{
  "hop_length": 160,
  "encoder_activation": "gelu_tanh",
  "encoder_qk_norm": false,
  "encoder_patch_size": [64, 2],
  "norm_pix_loss": false,
  "batch_size": 512,
  "epochs": 149.4,
  "warmup_steps": 380
}
Rows from block 5 of the encoder, named by matrix and row number. Rows with one number belong to one attention dimension. Each number is 128 + 24 x the weight over its row's rms, rounded and kept within 0 to 255. All counts start at 0. After the name is the row's rms in percent of the matrix's.
# v: attention query, key and value (stacked) (encoder.blocks.5.attn.qkv.weight, 576x192, the v third), inputs 128-191
# proj: attention output (encoder.blocks.5.attn.proj.weight, 192x192, transposed), outputs 128-191
v.126 093 [132 153 117 123 157 136 140  92 116 147 150 110 168 155 170  88 125  78 108 141  98 142 119 118 149 131 174 136 161 111  93 111 177 137 162 167 128 151 132 138 105 141 142 130 177 152 167 112 121 138 147 151 141  93 146 163 188 145 136 130 157 132 167 124]
proj.126 089 [126 131 145  69 120 133 147 182 124 141 133 102 118  90 146 103 115 134 151 111 165 109 109 126  96 132 118 162 114 133 142 120 123 158 118 103 128 108 155 115 145 128 122 177 144 143 122 119 152 156 138 123  99 148 123 117 154 126 113 137 106 130 114 129]
v.127 096 [ 52 162 117 153 109 158 116 151 138 147  96  91 131 142 122 141 128 178  94  98 111 121 119 130 117 138 176 129 126 104  94 136 156 109 143 123 131 108 120 139 149 151 103 135 156 106 114  98 133 142 122 121  73  89 119 145 120 164 136 153 137 141 151 108]
proj.127 097 [154  99 146 109 146 139 134 110 133 110 141 142 163 113 131 145 126 121 114 115 135 134 108  98 123 117 111 150 115 124 104 134 122 133  91 123 156 163 126 149 118 106 188 117 119 165 128 104 121 138 141 120 138 117 122 104 162 129 136 109 135 140 142 144]
v.128 089 [128  85 127 169 127 150 135  91 141 158 114 132 129 157 138 107 148 156 150 151 126 159 139 139 140 103 125 127 148 136 149 132 121  96 154 113 141 141 123 126 161 126 146 174 104  77 173 122 116 148  74 139 141 142 141 160  83 120 133 117 113 127 125 120]
proj.128 091 [139 116 169  96 144 125 130 109 163 133 129 126 113 126 140 154 119 168 135 126 181 130 115 145 142 140 128 113 123 138 104  88 139 120 133 121 130 131 193 122 117  88 125 127 114 132  91 104  85  96 101 154 147 146 102 120 132 116 141 149 135 146 114 159]
v.129 088 [135 144 122 117 153 164 140 136 190  99 159 157 141 158 125 137 191 122 121 124 103 126  79 111  71 118  93  92 109 141 125 119 165 144 164 129 136 113 121 157  89 155 160 113 139 141 150 119 154 130 115 177 126 115 177 153 105 136 138 162  88 128 135 160]
proj.129 075 [106 128 102 128 106 145 129 117  50 151 146 105 103 132 100 137 106 124 116 121 105  91 141  74 161 207 138 153 122 140 168 161 178  86  87 146  91 171 162 110  99 111 116 161 126 121 117 129 140 106 128 120 119  94 142 143 156 166  98 116 146 154 137  73]
v.130 105 [124 125  89 153 156 111 135 157 135 129 110 157 132 117 134 117 117 114  51 161 116 119 125 128 194 111 125 123  78 127 112 166 134 114 114 113 155 126 120 148 126 162 113 100 141 117 151 164 105 146 153 134  92 125 135 126 123 156 145 114 146  92 149  99]
proj.130 091 [ 93 118 103 150 120 154 121 103 118 163  96  95 131 149 109 141  74 111 147 117 127 123 150 138 116 172 133 106 116  80 103 136 148 165 127 157 109  93 113  82 148 137 109 140 128 129 109 119 156 140 173  99 120 161 129 140 148  96 156 148 144 130 154 132]
v.131 098 [127  70 103 100 136 130 105 180 116 124 120  99 103 114 156 139 141 108 142 102 165 115  79 129 116 150 129 115 104 103 138 142 149 151 107 145 129 134 166 130 106 120 111 143 143 134  95 125 152 131 164 125 126 138 161 120 148 116  97 121 139 108 150 104]
proj.131 090 [132 144 115 165 137  67 155 134 146 153 127 144 157 123 124 155 137 120 113 179 144 141 158 164 123 100 159 111 136 121 142 135 153 153 182 121 114 140 114 115 142 143 179 120 107 104 117 131 139 139 131 120 106 130 136 102 114 116 128 125 101 115 109 150]
v.132 100 [163 139 162 135 127 137 154  90 158 134 117 121 148 109  82 133  98 142 130  80 171 144 138 126 164 108 162  94 128 167 151 159 155 135 134 116 113  96  95  90 138 105  97 147 121 175 125 152 170  90 131 111 167 111 151 103 108 139  88 134 113 104 122 143]
proj.132 108 [144 135 117 118 171 146 121 124  98  97 132 126 109 141 116 162 158 181  92 136 111 136 134 131 106 148 111 115 111 122  94  93 131 160 125 140 185 170 168 138  79 126 167  91 125 161 138 151  93 164 167 109 126 131 152 214 173 115 167 126 117 123 145 152]
v.133 083 [133 103 115 140 101 109 155 152 107 123 119 143 129 120 116 116 145 108 159 185 170 108 108  75  77 109 118 150 122 146  93  88 103 155 107 138 150 137 187 140 149 144 145  92 117  91 151 114 143 138 131  92 138 140 113 116 113 107 120 111  72 131 104  98]
proj.133 087 [ 89 125 157 115 111 119 120  73 158 165 125 130 114  94 135 189 104 139 126 123 130  98 161 129  96 121 147 129 137 122 149 131 174 104 133 146 127 143 154 139 143 131 170 160 127 126 130 124 137 138  78 131 136 131 150  99 111 110 125 122 133 138 149 144]
v.134 110 [ 97 143 107 126 138 141 124 128 139 140 145 126 177 100 178 152 125 123 104 142 151 135 143 109 147 169 145 158  75 124 124 156 184 158 111 103 133 102 111 116 128 112 104 113 157  69 118 116 115 111 145  92  99  94 157 146 107 143 132 126 144  87  97 138]
proj.134 100 [130 131 152 175 120 138 129 130 101 179 125 139 115 143 137 169 155 100  95 110 150 141 138 150 141 148 186 117  73 124 133 116 134 141 187 139 138 111 151 121 163 115 160 142 136 127 103 131 187 171 138 140 154 167 145  94 151 131 155 133 111 127 104 101]
v.135 100 [131 133 177 122 115 127 149 161  85 145 178 160 119 181 143 155 180 129 135 114 156 119 138  88 133 143 116  87 114 156 102 141 103 101 157 124 128 128 140 101 128 114 127  95 105 126 133 116 171 110 141 135 109 100  88 152 114 128 137 159 125 163  85 149]
proj.135 096 [ 82 135  96 163 102 155 118 148 141 136 125 139 138  84 107 163 131 136 134  93 155 150 100 123 120 141 126  94 118 111 116 139 181 120 113 118 141 186 145 155 106 125 118 157 112 118  64 109 146 124 109 150 127 116 170  95 126 110  91  99  78 124 148 104]
v.136 094 [130 101 154  75  99 134 168 112 126 153 169 123 116 144 138 154 120 124 149 125 146 112  79  83 113 127 129 120 134 164 153 141 118 118 120 122  96 125 156  84 126  99  98 169 120 149 121 122 114 123 122 133 113 108 121 147 137 127 114 150  82 152  97 100]
proj.136 091 [144  62 109 115 128 106 159 131 157 138 155 151 163 133 133 144 137 148 134 100 133 140 115 149 142 104 123 123  91 163 135 119 121 152 170 111 172 184 164 133  87 105 114 167 141 165  95 139 134 120 153 114 177 153 160 102 104 139 152 110 116 122 111 153]
v.137 107 [ 88 169 127 133  84 124 105 111 121  97 140  90 163 106 136 168 126 106 147 157 131 122 155 126 158 184 163 126  81 160 117 154 147 134  95 103 111 137  98 164  87 119 124 107 144 126 114 195 127 106 156 115 124 152 143 174 124 131 147 134 141  96  86 151]
proj.137 092 [151 120 145 138 163 134 120 197  72 169 127 146  93 122 128 124 100 134 114  80 150 112 128 161  98 114 138 146 144 127 102 115 138 175 174 146 127  97 117 137 160 131 128 157 135 118 151 119 167 173 144 102 170 114 172 130 154 108 119  98 114 125 143 103]
v.138 098 [146 106 138 105 174 124 132 110  92 129 141 162 116 139 140 112 129 116 130 120 118 127  97  79 122 132  93 118 123 118 112 136 128 135 156 134  96 155 150 115 119 103 115 158  92 126  73 127 148 158  81 161 137  94  85 171 105 110 151 133 131 186 125 139]
proj.138 102 [148 166 122 124 132 107 187 133 125  80 108 112 136 114  85 119 149 119 156 125 114 161 109  90 123 152 128 119 133 123 108 118 126 128 113 148 153 102 110 146  70 134 113 150 130 166  75 101 116 129 123 136 118 124 102  97 130 151 121 116 125 142 166 111]
v.139 088 [159 138 188 124 110 121 134 152 109 121 124 138 110  93 111 112 107 194 112 150 136 107 114 130  99 131 144 126 100 111  98  89 100 190 152 114 132 146 148 138  99 110 135 139 114 121  65 116 139  75 129  86 133  99  60 129 129 135 131 158  82 154 103 139]
proj.139 086 [ 95 119 114 103 126 160 143 127 129 126 124 150 111 141 148 139 133 101 176 130 173 118 127 142 105 107 136 118 111 148 160  83 149 109 136 126 123 123  90 138 131 133 155 134 132 125 141 121 134 126  74 139 162 174 150 125 138 109 122 109 141 146 123 169]
v.140 082 [122 128 144 129 139 147 108 104 102 120 130 116  96 146 124 107 141 107 124 131 117 118 129 134 106 102 113 163  61 164 106 166 121 111 119  85  91 113 139 105 150 156 160 134 126 155 106 183 135 114 142 136 117 177 122 128 134 118 159  95 163 102  82  91]
proj.140 082 [115 133 144  87 163  95 127 117 132  98 129 121  99  96 146 114 139 116 134 127 142 144  90 135  99 165 137 110 184 122 124 133 112 128 124 118 117  94  81 143 110 119 116 120 131  94 152 130 148 166 121 122 137 118 138  93  87 141 150 126 123 143 159 152]
v.141 106 [144 148 106 109 121 144 154 106 128  76 164 148 121  97 107 129  99 126 112 142 108 166 101 162  99 140  98 128 103 130  96 131 128 170  78 124 109 112  88 111 137 129 121 144 173 123 113 163 159 159 128 111 146  99 163 159 137 150 101 132 153 100 122 148]
proj.141 103 [133 127 137 135 133 105 108 105 119 162 154 108 139 122 147 133 128 154 145 139 138 110 157 120 171  95 131 163 183 113 155 134 135 106 112 172 135 127 155 127  82 144 166 113 151 110 169 135 158 116 155  91 131 168 138  84 126 128 155 138  84 127 158 107]
v.142 101 [146 131 122 123 132  98 121  70 150 164 126  99 124 149 125 112 158 110 144 117 116 150 127 171 134  90 129 172 145  80 161 110 115  91 175 153 134 110 116 117 141 106 129 150 123 152 117 102 116 105  79 151 129 115 118 125  98  94 131 114 114 174 142 157]
proj.142 104 [170 153 150 116 174 106 145 140 156  92 129 126 119 135 153 103 145 171 125 128 116 141  98 104 124 118 156 121 145 125 118  99  92 144 132 138 137 103 142 154  95 137 125 106 110 110 168 121  76 127 127 152 117 101 115 117 161 145 146 157 114 129 133 141]
v.143 117 [ 94 157  97 159 140 107 102 125 140 135  94  99 137  87 142 130 134 121 120 119 157 127 139 191 123  90 144 164 136 107 132  91 133 146 143 129 107 123  98 123 139 107 148 156 138 148 136 117 140 149 118 128 118 172 162  73 113 114  83  83 129 122 166 156]
proj.143 122 [174 142 151 142 156  69 120 117 153  85 117 151 112 142 133 122 154 138 145 136 105 133 153 120 106  93 162 167 142 128 113  90 130 146 112 128 149  72 147 133 134 151 172 103  81 122 154 150 101 142 152 114 116 116  85 169 140 130 173 119 100 115 127 131]
v.144 102 [ 96 132 111 142 135  98  65 182 129 125 132 114 152 121 131 162 128 158 120 146 106 132 146 170 143 124 143 137 153 141 160  98  95 127 120 145  92 120 127 128 170 152 141 143 137  88 139 123 159 125 133 176 100 187 119 130 131 130 107 140 171 136 155 153]
proj.144 097 [139 147 120 131 118 118 101  87 145 107 101 135 117 129 131 131 134 105 138 147 135 107 135 137  88 132 145 127 120  93  77 120 129 107 110  83 117 108 120 134 166 122 126 113  86 116 181 128 153 115 130 117 120  70 119 112 129 108 147 111  87  99 133 173]
v.145 100 [ 88 124 189 123 153 136  97  90 156 123 152 178 115 133 117 147 119 118 107 113 121 107 126 167  77 118 121 138 131 105 164 105 134 124 140  88 119 122 146 123 136 153 145 135 121 130 141 108  68 122 113  51 147 106 112 138 134 138 169 121 117 142 114  86]
proj.145 099 [167  85 128 121 151 141 141 127 114  84 126 130 131 154 149 177 159 139 124 128 137 136  97  49 130 122 135 114 133 128 123 129  93 115 151 141 165 153 128 131  86  88 114 144 141 118 144 116 108 162 136 134 152 177 159 123 105 130 165 137 155 135 137 113]
v.146 097 [120 167 125 168 132 128 135 177 112 109 162 144 134 145 152 106 145 120 175 128  59 105 136 142 156 109 146 115 120 118 137 132 128 119 129 142 108 128  90 136 114 152 118 137 119 107 153 154 128 140 179  96 134 159 109 138 103 103 138 138 118 133 101 107]
proj.146 101 [146 104 110 149 147 166 140 135 137 132 142 146 135 123 119 165  99 162 120 135 166 135  88 148  99 115 141 142 104  83 113  87 171 168 117 136 141 114 107 128 153 114  94 145 126 117 120 113 116 153 147 134 141  99 157 116 102 100 139 132 104 121 136 129]
v.147 084 [ 97 115  99 148 144 124 110 148 142 166 119 136 111 139 100  82 136  95  91  64 140 127 125 129 152 125 128 136 132 120 133 140 170 142 130 138 131 148 142 130 122 154 124 128 144 154  77 138 116 106 112  83 151 152  95 128  94 126 138 127 141 112 171 120]
proj.147 082 [115 127 153 154 138 137 144 141  87 134  91 109 124 152 133 134 119  78  87 125  75 138 144 113 107 198 108  74 132 129 143 149 124 123 161 134 113 132 106 124 121 126 129 115 129 112 136 124 115 144 133 115 124 104 129 202 140 147 122 129 196 150 140 109]
v.148 101 [147  92 119 110 137  89 141 134 146 112 107 127 157 128 132 113 139 120 120 145  67 102 127 114 131  96 140  72 130 106 116 139 120 159 147 140 141 108 110 143 127 142 168 146 109 131 126 133 130 142 110 151 126 115 112 129 118 115 117 152 142 154 182 110]
proj.148 097 [154 177 101 119 112 111 167 111 138 133  83 104 145 135  73 147  99 125 136 115 142 150 156 110 135 112  85 155 155 112 140 128 128 127 118 152 134 139 113  72 122 132 109  68 120 141 127 117  87 124 159 123  89 127  91 138 145 106 135 106 148 136 125 155]
v.149 113 [121 123 144 151  89  80 135 131 125 134 110 131 126 137 120 118 124 144 118 142 122 135 152 117 139  91 148 118 114  89 130  92 129  78 147 107 144 128 125  75 118 112 159 122 144 117 109  74 102 153 129 115 123 138  89 104 143 122 133  92 146 151 136 105]
proj.149 109 [124 111 121 126 180 160 144 117 128 142  94 126 104 109 130 119 102  88 124 146 136 108  94 122 111 149  98  98 139 156 146 154 101  88 167 107 113 122 115 157 144 168 118 111 120 128 134 134  75 102 100 176 128  92 113 138 144 120 137 161 141  93  84 117]
v.150 096 [101 126 107 159 134 114 107 143 112 178 101  86  82 144 140 116 163 167 101 122 120 137 157 153 114 103 125 115 136 127 153 112 146 120 111 157 146  83 120 152 146 131 143 124 145 135 108 110 120 135  95 159 115 149 123 131 148 141 164 128 155 147 205 130]
proj.150 084 [150 127 127 134 107  98 107 109 156 112  98 161 147 181 119 107 129  96 139 103 125 129 142 141 120 147 157 120 157 116 114 130 118 118 144 101 136 135 160  90 132  82 109 107 130 120 126 129 101 138 138 107 143 112  96 173 159 165  83 131 128 119 110 116]
v.151 075 [156 119 153 134  83 104 144 101 142 156 116 107 106 129 134 100 136  83  95  96 128 149 121 199 151 123 109 132 139 120 150 174 124 133 123 132 178  92 130 170 104 111 147  95  95 194 131 137  53 149 157 107 128  89 140 122 144 130 142 100 142 140 126 151]
proj.151 075 [143 140 117 130 141 168 132 141 124 115 168 116 143 151 130 110 152 168  77  83 127 136 132 118 134 158 143 149 107 112 145 136 129 122 125 132 118 144 105 103 132  66  71 107 171 129 129 129 103 172 130 165 108 166 133 113 136 164 122 136 123 138 165  65]
v.152 091 [137 131 107 105 162 100 112 136 176 159 127 111 152  84 127 106  82  86 137 109 129 118 118 134 141  87  91 149 119 128 149 117  79 107 128 115 139 114 138 100 132 131 140 122 120 140 168 159 122 136 109 131 111 172  95 147 165 105 152 123 143 142 171 130]
proj.152 095 [129 146 126 101 129  84 132  99 140 128 120 129  96 177 140 103 163 137 145 126 111 132 150 169 121 141 145 123 152 104  88 116 105 129 142 102 119 122 104 138 159 149 130 117 101 108 177 126 104 126 107 128 108 126 125  97 125 129 149 152 153 135 166 160]
v.153 089 [149 146 149  90 141 144 126 146 132 111 115 139 120 133 148 137 131 142 101 143 174 130  94 165 131 134 117 177  91 126 139 116  83 142 149 181 109 148 149 114 105 101 185 138 179  96 121  95 147  74 181 153 155 161 140 112 137 124 115 100  93 119 129 170]
proj.153 101 [114 116 148 101 122 118 118  92 133 152 144  90 126 121 169  82 136  98 172 136 126 121 137 188 125 126 186 113 137 173 158 109 145 124 124  82 107  93  56 170 178 125 131 190 118 134 158 157 130 128  64 137 126 141 135 123 135 126 136 127 119 111 102 181]
v.154 087 [111 106 102 138  98  89 119 129 125 161 144 158 121 111 164 114 165  90 158 187 124 139 120 111 115 113 164 105 168 132 110 104 137 143 173 109 182 135 128 138 125  94 160 127 135 114 146 129 165 157 133 127 163 140 186 124 103 103 112 147 127 142 120 151]
proj.154 082 [128 100 179 132 152 127 145 151 141 142 116  95 134  86 124 146  76 131 137 122 157 105 150 167 112 108 125 142  96 134 172 140 125 134 132 146 127  98 163 120 165 117 131 172 156 162 115 135  95 115 148 142 160 124  97 125 127 149 100 104 107  83 113  98]
v.155 105 [135 100 140 117 127 114 125 103 123 118 113 133 123  94 156 167 135 158 126 144 131 150 128 130 138 146 166  93 104 134  82 102 132 116 157 114  79 143 127 133 105 111 131 115  98 137 102 116 202 133 115 168 110 104 116  92 142 113 127 130 100 161 120 148]
proj.155 103 [129 134 117 116 119 128 106 145 138 141 101 121 107 119  85 108 112 126 174 161 154 121 146 148  75 110 124 111 118 181 124 133 109 154 113 127 122  92 125 129 131 132  95 156 100 172  88 151 119 108 136 137 157 136  86 125 143  82  92 109 109 141  66 160]
v.156 081 [150 123 132 114 124 114 137 151 124 125 108 135 145  99 113  81  73 158  69 102 177 150 113 125 171 152 136 132 110 121 135 132 121 121  90 119 122 135 132 136 120 120 109  90 160 119 148 135 147 135 148 162  98 101 115  69 135 116 130 141 127 176 134 121]
proj.156 075 [150 153  90 143 142 171 154  83 119 120 141  94 122 169  96 136 143 104 129 151 115 124 171 130 131 150  79 113 124 131 143 106 118 129 128 135 134 125 123 100 129 160 105 116 121 147  94 123 154 134 124 100 125 171 120 163 165 131 137 147  96 136 164 129]
v.157 088 [139  76 113 102  96 162 138 118 112 163 141 160 125 162 127 148  99 160 143 159 127  87  98 126  97 134 128  91 140 174  84 161 119 132 151 144 103 114 182 135  98  96 110 151 125 105  86  88 154 103  96 149 143  99 147 114 112 140  97 131 119 153 142 156]
proj.157 089 [132 113 123 107 125 122 119 105 159 144 127 116 126 147 108 156 146 174 119 119 189 132 142 133 145 136 167  97 108 158 140  98 129 134 120 108 185 139 134 134 134 111 161 159 112 168  95 131 128 131 116  99 137 178 117 141 132 125 130 149  95 134  79 163]
v.158 110 [118 115 131 110 128 123 110 124 143 126 159 112  71 171  84 133 164 141  70  58 159 117 108 154 130 115 133 124 146  99 167  99 136  91  89 148  95 120 124 128 134 138 138 156 154 118 116 110 124 103 123 148 125 145 127 154 121 114 176 148  95  99 132 117]
proj.158 104 [129 120 101 138 136 148 155 108 140  74  95 134 162 125  99 132 130  98 132 141 124 169 128 118 102 158 151  99 155 167 155 130 108 136 136  99 132 133 114 122  92  95 101 113 126 145 116 142 151 119 112 135 135 129 123 147 158 164 123 108 153 134 149 143]
v.159 086 [113 132  90 124  96 115 138  76 156 117 134 120  88 124  92 127 126 108 125 127 101 127  76 128 116 132  79 144 165 111 153  80 120 112 139 136 167 162 117 124 113 144 100 120  95 105 109 126 119 106  85 112 100 111 143 141 138 117 135 153 127 107 115 138]
proj.159 083 [139 125 104  87 136 100 176 115 119 141 145 153 124 112 109 136 116 139  91 110 128 130 181  79 142 145 168 164  86 154 143 168  95 113 126 133  98 128 153 114 103 135 113 118 141 144 142 161 130 113 126 142 125 134 155  95 138 148 171 162 144 142 158 106]
v.160 098 [103 118 119 119 128 152  93 161  94 168 186 117  66 176 109 102 161 170  85  79 167 129  69 131 120 129 110 146  96 131 140 119 111  89 134 120  97 130 151 103 127 133 110 140 116 135 111 104 145 124 105 161  98 122 132 127 140 126 138 145 142 140 144 126]
proj.160 096 [ 92  95 105 127 125 131 164 118 160 106 119 155 149 124 119 124 175 121 141 136 131 155 126 121 123 206 147  78 139 130 143 148 132 124 122 103 157 135 137 123  75 131 134 139 102 119 117 132 128 123 142 131 120 126 119 153 138 168 141 150  95 123 163 135]
v.161 092 [112 122 117 128 112 113 132 101 143 127 115 149 181 122 100 110 101  74 132 160 127 113 177  97 153 111 112 154 132 135  94 134 106  86  89 132 157 113 138 144 127 153 131 144 146 139 170 128 107 129 105 120 147 106  62 106 110 134 141 126 176 136 169 150]
proj.161 093 [118 153 136 117 125 102 112 136 137 126  67 100 115 165 114  91 107  91 133  99  90 151 132  89 150 124  81 101 173 115 121 168  86 122 120 141 133 145 150 138 140 147 123 102 106 151 128 113 122 106 114 103  86 176 113 126 169 108 134 126 111 124 132 111]
v.162 087 [126  91 137 122 128 150 118 129 101 148 118 132 117 130 142 115 149 123 109 138 181 138  89 107 153 151 131 107  99 112 153 161 155  98 163 111 153 134 147 139 138 123  90 110  92 134 101  97 157 134 147 162 119 119 186 137 121 125 129 139 104  95  99 119]
proj.162 083 [ 92 113 115 142 116 161 160 154 154 159 122 130 150 102  95 135 132 151  86 152 150 127 135  82 116 167 118 130  73 124 136 128 100 161 128 160 113 124 158 127 107 115 167 134 150 146  92 147 128 114 157 162 122 104 139 111 131 138 108 126 130 110 155 128]
v.163 104 [148 128 138  85 100 127 152 139  97 118 126 117 146 143 146 138 113  86 171 150 117 149 143 136 130 113 139 121 129 129  95 149 114 150 102  93 156 155  87 119 154 124 125 120 120 143 159 186 154 133 122  75 121 117  89 151 115 155  95 135 132 122  88 152]
proj.163 091 [103 131 131 131 135 111 131 158 136 136 160 128 142  90 138 131 113 154 118  51 129 137 142 163 165  75  46 128 125  83 121 111 148 140 125 171 125 130 104 122 112 158 130 114 132 118 142  99 123 137 137 117 118 166 138 116 149 105 124 129 134 137 169 115]
v.164 093 [168 161 154 116 144  69 112 134 142 150 110  95 161  84 146 161 108  96 123 134  90 140 128 125 180 128 160 142 122 129 171 175 129 104 151 138 128 116 107  75 146 114  89 127 126 185 155 114 156 119 132 154 121  94 164 139 131 140 119 124 141 138 134 132]
proj.164 090 [155 145  90 139 165 140 144 171 122  99 122 121 135  97 127  94 160 150  94 141 155 148 153 152  85  97 120 129  73  97  79  72 121 192 100 132 138 115  91 138 137 126 119  84 137 148 131 158 133 169 179 134 112 143 125 106 156  98 136 123 135 131 136 131]
v.165 108 [125 147 144 142 146 134 104  93  74 123 116 120 126 170 124 116 177 163 127  92 147 127 117  89  96 141 132 100 139 127 122 105 134 132 122 184 125 113 105 145 124 138 123  67 110 164 124 123 126  68 137 120 137 110 106  99 151 101 153 118 113 173  97 118]
proj.165 107 [138 167  88 133 141 141 148 177 131  71 138 161 132 137 110 157  93 121 156 118 126 132 114 144 125 160 141 117 156 137 118 145 119 152 107 118 131 153 139 140 140 117  98 160 125 126  91 170 162 180 104 157 146 117 153 138 132 144  82 119 111 101 118 129]
v.166 103 [ 73 147 138 132  99 106  86 155 133 116 120 144 115 156 142 164 125 146 136 114 119  70 126 141 134 141 158 130 127 138 156 127 139  91 123 123  74 123 150 171 116 161 159 136 129 124 151 130 110  72 135 153 124 139 130 102 121  89 180 120 130 145 110 119]
proj.166 096 [148  86 128 143 111 120 137 122 127 133 128 182 143 144 139 108 144 107 161 111 137 124 123 117 126 116 140 119 120 127 124 124 122 139 129  94 149 126 100 103 137 104 105 166 110 126 146 118 139 134 130  98 138  96 123 126 106 124 116 140 122 117  93 138]
v.167 092 [134 129 134 112 114 110 144 143 113 132 151  94 162 106 152 141  89  94 136  92 158 103 119 115 174 109 144 126 141 113 117 154 117 111 158  99 165 158 121  95 110 122 143 113 145 111 151 168 104  97 163  75 103 127 111 116 151 122  69 124 105 116  95 115]
proj.167 083 [116  75  85 149 129 158 133 144 121 158 138 161 134 122 113 135 108 125  92  93 152 138 155 183 141 114  85 105 110 121 114 124 136 160 112 107 127 126  90 157 168 171 119 118 135 129  93 132 123 184 115 178 112 166 178 158 131 133 143 146 155 114 143 139]
v.168 116 [146 137  93 132  91  84 129 146 167 172 104  84 150 110 122 104 115 100 140 155 127 148 118 151 165  88 129 132 120  95 145 118  93 134 145 119 142 149 126 112 147 127 149 118 151 128 148  88 142 131 106 156 138 183 162  96 126 129  84 130 136 111 170 154]
proj.168 109 [122 109 137 114 138 114 140 114 145 131  76 112 121 168 164  85 101 135 142 118 129 111 147 157 138 158 116 135 103 145 135 117 119 141 109 121  86 102 132 117 159 165 139  98  96 124 188 166 126 105 120 117  96 140  90 149 184 120 127 143 123 121 107 140]
v.169 091 [ 94 113 147  96 154 136 174  74  76 125 158 164 115 133  98 149 141 149 108 111 128 109 125 107 139 121 131 162 124 151  81 114 104 136 102 142  77 101 114 121 135 141 120 116 135 160 101 137 125 100 115 107  81 117  84 161 150 144 119 123 125 159 124 125]
proj.169 089 [126 134 109 129  56 123  98 142 154 126 125 151 148 131 117 108 110 105 171 111 124 164 139 115 137 135  93  91 175 141 146 194 118 134 114 104 139 149 126 139  93 137  98 144 129 129 104 137 139 129 130 124 163 149 139 125 107 126 148 127 136 128 121 140]
v.170 095 [126 131 159  76 117  98 106 147 130 118 132 147 129 130  84 150  79  80 143 139 120 107 133 136 180 118 159 145 147 122 146  99 103 124 102 111 111 173 145 114 140 137 129 146 139 131 135 144 131  56 115 100 113 170  70 147 141 131 121 147  85 139  98 171]
proj.170 091 [132 102 118 115 117 133 147 137 117  69 122 138 131 145 156  98 111 111 119  89 117 103 135 150  99 117  90  87 117 138 121 123 124 137 162  90 136 152  84 151 147 164 115 172  82 140 148 135 133 134 102 106 146 144 159 151 127 120 157 114 146 137 170 138]
v.171 104 [128 158 119 148 130 145 143 124 129 116 138 152 104 105 122 128 129 165 156 136 112 128 120 124  89 144 139 132  93 157 114 111 108 182 158 147  96 123 139 122 104 137 109 158 129  88 116 164 121 169 153 166 119 127 183 110 129 140 148 107 124 123  53  88]
proj.171 090 [163 119 143 116 154 116 117 165  63 138 135 134 116  88 143 159 119 100 181 144 133 102 106 100  92 134 156 188 126 137 114 140 135 147 113 135 128  75 127 164 121 110 134 157 145 135  89 111 169 133 143 109 182 121  83 127  96 147 103 104 108 117 109 130]
v.172 111 [ 92  98 119 120 142 114 171 114 140 137 123  94 104 167 131 147 142 100 111 123 149  90 142 178 122 105 132 140 120 129 150 123 118 109 115 111 122 136 122 133 128 137 165 164  99  64 109 147 124 125 105 101  91 147 103 145 122 137 141 123  97  96 109 155]
proj.172 104 [123 134 119 113  99 125 112  69 154 148 119 100 130 114 103 131 124  86 103  93  98 132 133 120 140 162 124 123 150 144 134 119 114  99 158 110 142 102 120 140 125 122  85 149 140 147 102 129 105  95 105 143 120 127 154 149 147 157 185 139 159 165 163 124]
v.173 094 [109 110 143 128 114 166  81 145 104 108  97 155 139 177 140 133 120 151 127 119 155 111 127 123 146 154 125 121  69 125 125 179 151 140 138 127 133 184 193 123 155 109 121 124 160  78  86 114 127  88 169 134 135 123 115 159 146 130 139  91 131 132  78 135]
proj.173 090 [ 91 121 142 113  96 149 135 135 120 171 128 125 134 137 155 124 148  76 141 114 153 117 133 122 134 162 152  76 117 121 126  98 123 128 192  97 135 128  77 178 156 130 186 174 116 113 124  99 155 148  78 109 138 124 146 107 105 110 129 128 174 147 135 158]
v.174 109 [140 112 144 117 123 112 169 131 135 125 104 124 130  68 131 114  90  88 115 156 149 126 130 133 138 129 130 173 106  89 133 111  87 147 126 105 149 135 131 125 107  97 129 115 105  82 117 144 123 105 129 104 131 115 129 120  80 125 130 108 104 106 102 161]
proj.174 100 [125 142 111 114 155 131 142 131 117 139 133  99 106 114 156 107 140 130 128  86 119 119 153 146 115 142 153 137  96 128 136  85 136 136 126 136 123 100 109 129 159 184 137 139 153 186 151 156 167 155 105 140 120 180 101 150 171 147 150 142 144 145 193 111]
v.175 082 [135 163 125 140 147 133 129 116 137  70 181 110 131 131 124 124 146 157 109 155  84 139 151 129 197 141 122 189 136 124 149 139 149 113 103 133 121 107  96 130 119 114 131 153 168 178 153 115 134 144 114 139 153 130 176 140  96 145 133 123 134 101 129 138]
proj.175 078 [132 137 158 136 152 166 116 160 104 113 133 114 127 124 121 120 129 116 113 161 114 148  73 117  85 119 157 128 132 132 130 123 145 134  89 155 112 116 154 114 111 116 119 113 140 156 147 119  89 154 171 111  99 129 119 179 133 127 128 119  99 120 102 121]
v.176 101 [202 136 105 100 164 133 173 110 112 145 127 127 141  90 136 140  92  84 143 146 170 173 118 123 155 158 119 142 126 115 105 159 133 129 151 118 142 153 136 103 109  77 101 112 129 134  90 147 172 128 143 104 130 107 111  98 160 132 108 159 100 116  86 129]
proj.176 094 [137 158 140 144 148 140 135 189 101 129 167  82 119 119 126 109 150 157  96 108 106 133 121 168 134  89 127 101 104 147 122 121 129 138 106 156 124 132  67 163 126 181 143 121 124 152 107 152 111 147 137 154 116 140 150 155 142 122 112 164 129 121 123 103]
v.177 090 [131  84 119 146 112 153 135  84 136 123 131 134 120 122  98 128 100 109 168 149 107 115 140 136 134  82 161 123 111 113  99 133 117 111  57  93 124 136 139 146 140 127 107 119 137 139 131 128 129 118  90 126 134 106 149  76 121 104 135 134 135 148 133 167]
proj.177 085 [114 140 182  86 136 118 140 149 140 133 121 119 175 112 119 144 120 152  89 144 144 128 149  88 128 134  82 109 108 132 171 151  97 136 152 143 154 145 130 140 132 146 155 117 101 172 156 120 132  93 134  93 119 170 121 133 150  97 154 137  93 108 158 156]